From a checkpoint of a small image classifier: layers 8, trained on patchworks of several textures.
Rows from block 3, named by matrix and row number. Rows with one number belong to one attention dimension. Each number is 128 + 32 x the weight over the matrix's rms, rounded and kept within 0 to 255. All counts start at 0. Numbers have three digits each.
# q: attention query (model.blocks.3.attn.q.weight, 96x128), inputs 0-63
# k: attention key (model.blocks.3.attn.k.weight, 96x128), inputs 0-63
q.21:177147139089193116063085170133106138079142134123205140098109160126097117091093101098199074101123125123159075119093132113137138118119123199079105153131084106134094191148114165139108115164096142
q.22:100121166116141118158124147118130146133119116101164152108051133176136136132149077113090187096146123138115133081142154172132127115089121139060126127126087113115102145118074089118082108120177117
q.23:123076168140135101117162120109137148140168194123061103131152162065118151141134073098131133165100111131161141183084143089081184154150099178136126110118139091088146170151110132161139148166082143
q.24:106161137068094117141075073091147147223166155126123193148196155121197205087092128093185139088086128094143128195059082145207141172136157169159098113155123130146017222186072160102120109095094126
q.25:149140102137147153097147114143132118108129138151074111134202129055122130126106164131161075157116124121154127180118103082118130147162131118205118131112150151127170107117168163165185138130074130
q.26:152156117096134103150147041043091188196103121032088203098128178125123127143117078122097134116052098101126113170070179045127156121163173189156140114131098140045099144173030113114105139109108159
q.27:121185190095168137110127163098136093089116086073133097115133121109100124042124162107182123162166148139157129192137110138141110152149111157137106110139114107092090147152129172160172084134114141
q.28:143130105141111142098145115145121130147135135148090113138214116075116130132107175138155068145110119115143131179104097099130139140161133124196132120116164140137149122135174177154168133131087139
q.29:112083137147100138142202173107163072085131108144040123096108068104065096118180101100104133146184103128153133134107162167122104131143122106089130135119145129094191065104139133168134134117166095
q.30:158134127116144098078155039068195126105147158055068111124118167080144084126110066088077171139074095074204142161100175050023146155177139138130163166160070127041122133157063126103135159158083119
q.31:123143166133145134131150179118138063099131103100132093097126113122089128062146136093166151201163131138145136187124133166128112156145100144107125104144132099105094146127118154150171122150119135
q.32:166144058143105110089087088117113096162144115150164115147190106166113094129120198132185069127128135105084071113118127104181111143179127116114128117175177098178139137123188188076129136156122155
q.33:143178135087167147043080098142185056063139118138136088161083103134177084060088166146121134098141142103131141082192173104091051160139129051141164167120089185143135138127192127097137120161122118
q.34:107117180097156141157118156125147142129126123113152138137058123153153147121148080120102190115156128147126131104157144158114118126101109118087124140128087118124115138117084082117097107119157112
q.35:136208145109165118110121103094108093156101087097123111109160129132111130087122165125162120183113156119103129172102142106148105135180153149165099086154147145126108148141114125128176127114123166
q.36:095191099117150120157221149078149113138099084168086176064083130110112041087124110086155075137175100097070159153135188142226096219180126172120113095089117162139092126163054156130132112146147145
q.37:113196149102121118143132141082158058111120105114107139113100120132142102039112141089140098201144148125102148132125171125154082173157123127128124089148132149116098147160145121116151110100126137
q.38:107077126136082146172142165182152134103150135166156158153113108140156113144146130148117152065159129137144125082164068182142136129059118116111140163104121132140101109132162145126084100134136096
q.39:084125195105158142167141159135142150118119126117138148109061142144138157123147075111081188112146128146136157093147142183115118112090121135089121127107083127115113126110074074134117118115163107
q.40:183136060140105112104099078122122095131138120168132107165197127127124085123108201140181077139114133106123076139119112076153116145184123121161136143174167122159143127134211208093137131154086154
q.41:152052112216130130160167148162047229111068155128136155120122157128049171221129086168092122170099101143116120129121134127070200053126083163128121103126133068132185080078068133155127154159156135
q.42:114151154119125074115056155164123083126162162145173179099115165133135130106075127104166079159047166126120114182098115129161124174120117142144106123103091116153064216161083149101146141152106152
q.43:119121145115126112157102142119146117111138121107162138119042141184135117125153091110095189117136131136115128072146167155115113121099117128055140144155102115121110137124098072098080132125159117
q.44:099195156157122084120074100197159084101142122057111114095130145158147112168100163180055169208066204096114145137093133101083101176126099131107144128123157139156113097128113071088165150158102147
q.45:156135082157107123093131102137094125145128131128104114133209120098112124138103165150164071149116122120131110173111107093147148134155139129180133116122175132136145125143168188139149136138104152
q.46:164125075148099112094116099141106129127144127117123125130206118113115105140102171135160059136119122116126098148102119087137150136155143137150126112133175112145141134143180185121128136148090138
q.47:147075116171122151095136148163082181116125153128185096189143127136096157211155146177118144080117114144134090109164095072099166015067122124149110132126115117137170085110157123152143144103134132
q.48:106129154127139125176144164149170150152109143122125155125090107113148140158146100118104165140111156155133144177115130147119113140046074106072148147114131148124140140130140112194087137130151111
q.49:190142148102107121107124061106104038120142152159160126135155134132162170081126194128147107132103119107145136133088129166120103159162114146102115146119112183129104170133122116151134090134131113
q.50:139097184153115154084139106150155166155101097051129131141140140076128155140114119159144161094194120129153187128113071179063129110121119117152121145127129131110092129107121115165092150120179100
q.51:135183115131096108131149158129172155151090111106132142152108128129126124171130131137134133135114146159115132166109107123104109127045095107077136137128139123125131105118158103169072104126172110
q.52:145078133167107165107144164162189210142115106084129137141148126067177166124124124127156154164199106124152176139123087156103190129074090127159124140110130142133106126095145117227127121120157071
q.53:153152200130120132125121132146097017118108169157131127121131093111083124075139157148130103108090137130150147129101124151081070151176111088124124155108092151115103158142134158063173119146100135
q.54:123026135133171112111120075125106192162131135166100147115145096079125138107130080099124147111194148118148123101124164146125195155192102148122142107128137118141186140142169147153148142109103155
q.55:104135154113143118171144165154168158142114133109134156126089105115134124154143103122109163140111162153128133167112124152121110145033079119059157147112127143121128131127137108193088125134160105
q.56:090143125134161133135138160141191144145127133138091161151088075115118102165148082121121114130112129121121131174108108143090149119042065096081190161106106090114166116093174157143128150132140124
q.57:123117185143132158135103140122159081126123118075164128140097125105138123136108096168120127128117131104131148103121112172091071114079183100156114127152104152115084131150110129064143144138146123
q.58:139134120131119137124152144137176153172114106098142137143122118120125138213129116141134141101111133149127127171123105129096120107050116107107131157132129128127128109115160098159067116106173106
q.59:090107143166100157124117110141123071122153111115096155102127116101113168165147098123098136022093131132102131089150155144096122108210112066124112170122120128115132159124117116107077154130110122
q.60:097167150141103158162158191153178109134137123078142111129116121130149132184139111166126123146095127132122139173145071108122104113000114104126116151134114143124091113122136136136109139130166115
q.61:134098169113178133159146141125176094111088130154164161124113088121155121131133116122115143143122138137131130140110155158139063155123123111099144119127125175129131162119081112137133118130115114
q.62:128150063124091132081129104123090173133157099126096094146165144150107146130132153118155090092143098137125107129135115068122187092161114135152117127131134059127142098102140147105125114125126128
q.63:110111100114121115146100131145065179113156135116091175105144141102097138075143140095106138139138146154139112118155135152140166135119085159099163146091126065151159120099202157189122156140142137
q.64:117121096113136160125127145137194167169136061080123170119135121117149151203146115129123138031135121145118137134143149101098104112176134101099187170111143096106137123104114092126073156111146101
q.65:131114174105170124153126130129165130115089091104162181125115113105133130105149124120114153096145151126135144115108137177132032136154133126087153144107131175110127148115067097147111135124138110
q.66:128089132132164144094106076111098086129163146133118099124160121129118129133119124134145103106138100089146120102140119116133156123202183149189106124144118131146134127138133152050187148109095147
q.67:136125131096143121138104143131084211075113102068159157108145159142131157067126159096136143194210147165151095127133146138233052138162139200099165094120170112129141119119031125171128119150152118
k.21:109173080135157145124096135162129121069128113131138134135068094128054112101119158175180107122147107149103102154190075082104139098124115105149158123142115121194102139112125185108156099157136122
k.22:172021132075145125109105104164138161108159086121132071129132139109141084130168141145116121125100178166157104110140133097093134153109131126204121140140177106157134167102097152119173122125110097
k.23:149162145124121058108111104174147124124164139159102155107065137128124188151092111105170125121126096139154195106140086112138141141131136097145126127107128128137119195161125109132131097144119071
k.24:056130124161175073135206089153135098145169108137097098181052159123151000120120159111144235077147172129086166081137113115145127123129093194118090121124161129122081142131102132150130108100166132
k.25:114238133161121139164142158097115101149090166132145176121154110141148178136070111099103118134166083088136173147120106153175128123147141100070139116115063151091099091158170125141092110134127156
k.26:063060170151106095117169108111144114180153087162059136155081202117161048076161097029118153041117133140106216084170117117148113113172165149143114135158153128120108219131101097131140142104107167
k.27:196133132130121124134177113145114136009123077130219085136070050141044165154132086137158113155176101163137111145130113100073132035088147083127122134167093134118126158127164132118112068132119147
k.28:089239130177119131155148139111127103143102165134112189123115132143138173124080120105130150122155099090111161145125112163157125112147123128064131114102083143096108100153168110146078110131138144
k.29:201151124122125164097156154070069125118091139130228158096188066133128197122152125117166115135143097155118122127094140163135125075162150066074111133144105150037147099174103113158067128121119109
k.30:099102163165085089117179141112144132195129091175126183158150131107138130125161101033092112096148087103132198084111098161156122085167157094123121132162153130097134167075097097160176157131123130
k.31:223128132096131107116160135133102126028140087127240103112080047135029185155129085148194091173152075174147118123112136111106127050095146082137110141159099135105155171145140115121118078124127127
k.32:068194101171124104122156136087110067105122160126130148127048113156020107126141121188202140138145094122016088135107180139107112057133128184072112122127131138106172087138142095110084186130211172
k.33:160109128123113190153142188094132154127088103099214086181211050131134099167142119161091072171171129126118071162091107154142122096092128059131126113186102130120097041071110173134195093118135154
k.34:174055135081148124114099116145136155117144101126142071133147148109151099126142138147106114146119178142172113119138112109121129170100137122200130135149155115154124150123102156116182118125116111
k.35:158100150091134088140180169142133100040151067142204069163082056148066124172122073109137065140143071165154139101133140064112121074094166091136116139175102143147130161129159115118172060109113182
k.36:163116146063117180102173129118131099093127052047140096166150126137168125152174105076127143090133112184165164149131118076157116105114134125089126132174141141114079140171061130132190001135083125
k.37:199097128093123115112200142135131122056132044095218045156120036137080121191168087126135100127153098156150085141124140092104123057080152080113114133195115140127146116123106126134176047112123141
k.38:111154098163137180127102075115117149189111191111087168111165183109173122103139194165124216120128203088099088181120127185129138160139080169106132113092134120099121085133116151130067187135152089
k.39:188046144071148127127098110166147168109151087119142075122160128107171104140136139129083108136113174152201118112136104101116132174104126105202130135137153115162114159110109163123179094120089094
k.40:055219113192120118126160144068110076145104185144126175133083132157056139118117116147188152127149086098032116149106161159143119069147129172051125116135103146084158083146139092129076188134201177
k.41:136122125126117098122034108185165150161147168165032181041101225124154180089072132115116124108091124110188183112187117135138130237168147147181137144082116106216123219182139112096122157133085097
k.42:125130074088144113140107119207188125088170125138153074143045137127073082188092112165176180107119142138128122151186128068107126153092081141153145126155121111232104148107107141111158067136137114
k.43:145024124094143122094111121133129152116148106134143084133127137111093082122183139156154111134101160155116074123124152117099127132112125145187120143160177114153169147096088136112169171123141116
k.44:142066095123105110137116133147184138156159115164137119169096131122076093150154116161124136122079147098077076126112195163060124123080112148156150136152150122193184125060133094111159153107151137
k.45:090204125180107126141153142119115096140110149127100185124105108148126171126110119110137145120139086120096158129130135143133125102149125128059133118086103137110119115146159099138081121131131145
k.46:087194109193106113132143120128111104126116143121104177111077118142081159117122123152172141120139094111050126135121151144104131072150119141076124116089120132110143118132145098137064153136151137
k.47:114148138144141146142040099173123158160101203170074157078142159127150176083097157147104105138130146109172114143167138138116133192142149124167147120090102114173137153123189141111099165134111122
k.48:110072189147081095117182124168148137131128109115150105164141126100134089146150129156111171173139124145156113202114108134138128116048140151138128135149167148132098162146152152113116076110079136
k.49:112177152101121164143087120176114132116070139160102152102105137143140097071137138158166102091111127082154168041132081145165133106162114115075134166151098123105080151127178158171138146125144076
k.50:120114140106174117149086136117099128070104139177173127137123155092134105078134100168117155142122159112113090139169148156122142117155135139144132126167166133135179109098123103115144099143141154
k.51:136077136133068089106178128157129136150161127077137107133144161114140101178156102124096167180147131166136102195106126120136140135028148167121135136141176139140111137168150115093101115114069169
k.52:079136144135118090170080125108093141055049138189157123141120151087125085088097088182093148133120172134115105153185152158120168124152101124149129114192154148131191091070152116151108097141146156
k.53:153128142114160180087138142170156142112141148142101162117083074131080090089189178080175119142142101077155155094099076148139113146136138132051146151111072119126065133144143131144148144133109083
k.54:071142146134166159133087123103091143069051115197136125165128120114123138059092144171157106081156118112140138116216128086106144086227107103158127112147098104121162121051104146162173104118175114
k.55:106069173144078100108186127173143141137132114113147103155147129100127083155149130152114177171138127163156111206113102122142135120037140161131126136152173152131109144138145137109113092107080146
k.56:176095123144066081109179134136161159134163130100135110152159109109124088166142106076070159172186128156164096183109119127140143161068132142091114119153132133125080100164126148094108088120066157
k.57:145092128125180127140131157128149104137149148118152115142125122112132116109168134114133133136135135088150122173140106155145109156076156145128127133147145156110120108154090133085172096146158129
k.58:141097151135096090135157101144122141127146137101166102131156163108151113146136097158087173180145128141134094179102150139138139122072158154144129126159180138144122152154147135090101087118073163
k.59:155123148120141127113153107150130118137125139197154133144111059113076063138144132143163130137107079112115088094080117128103134097210169101099126136144159122162135182154145150119096111138089109
k.60:174104161149090090120174154138155135153177140088144092131146133121153128184157094120085171195126148154142099180082126169143129160006157144129128126141156161121114113184158117096103094128079141
k.61:103105166142128139157123103154154130119106144155186107152130121111130107081138152174152129122124109072146139168127116151149113099121136139153122134160131141112075157110129170097142076123128096
k.62:156179074114109108136107130101101144104152134116079146084124136156128143170107081078074117138129150178100108047113155126109153154162121105113134115103117094138172085135150084150094179132103153
k.63:121131080137098124086169149115123129179137073087084166123149084130101132184118134060118129129133101199104115096108134109127141140155088112106121137075114112145180105108120086171126218133112137
k.64:171094110108119077166128039122097133128154147103184142110144145108118098148147087156076153140143124127099075130082180143116130102204159140153127131136187117164133152144127117078082116124065161
k.65:108095160118141143159104088151142114143096132161184135139135135099127105083139149195157130109103116087114141144118126139133106084166142146166126152162155138122103166100130147102144108124132095
k.66:130197106110188159155072123082120120100108154165118144126121128147137160073090131121141095074140131071122160048164142134121125137223121101122122110129074106112134117107102148145152128139198100
k.67:072148087119146145163081133095114111152121117097148151104141189139167205097131132128095123096106144146055171073146166137130101090158104134226132142085132138090206109032116053152175230103158121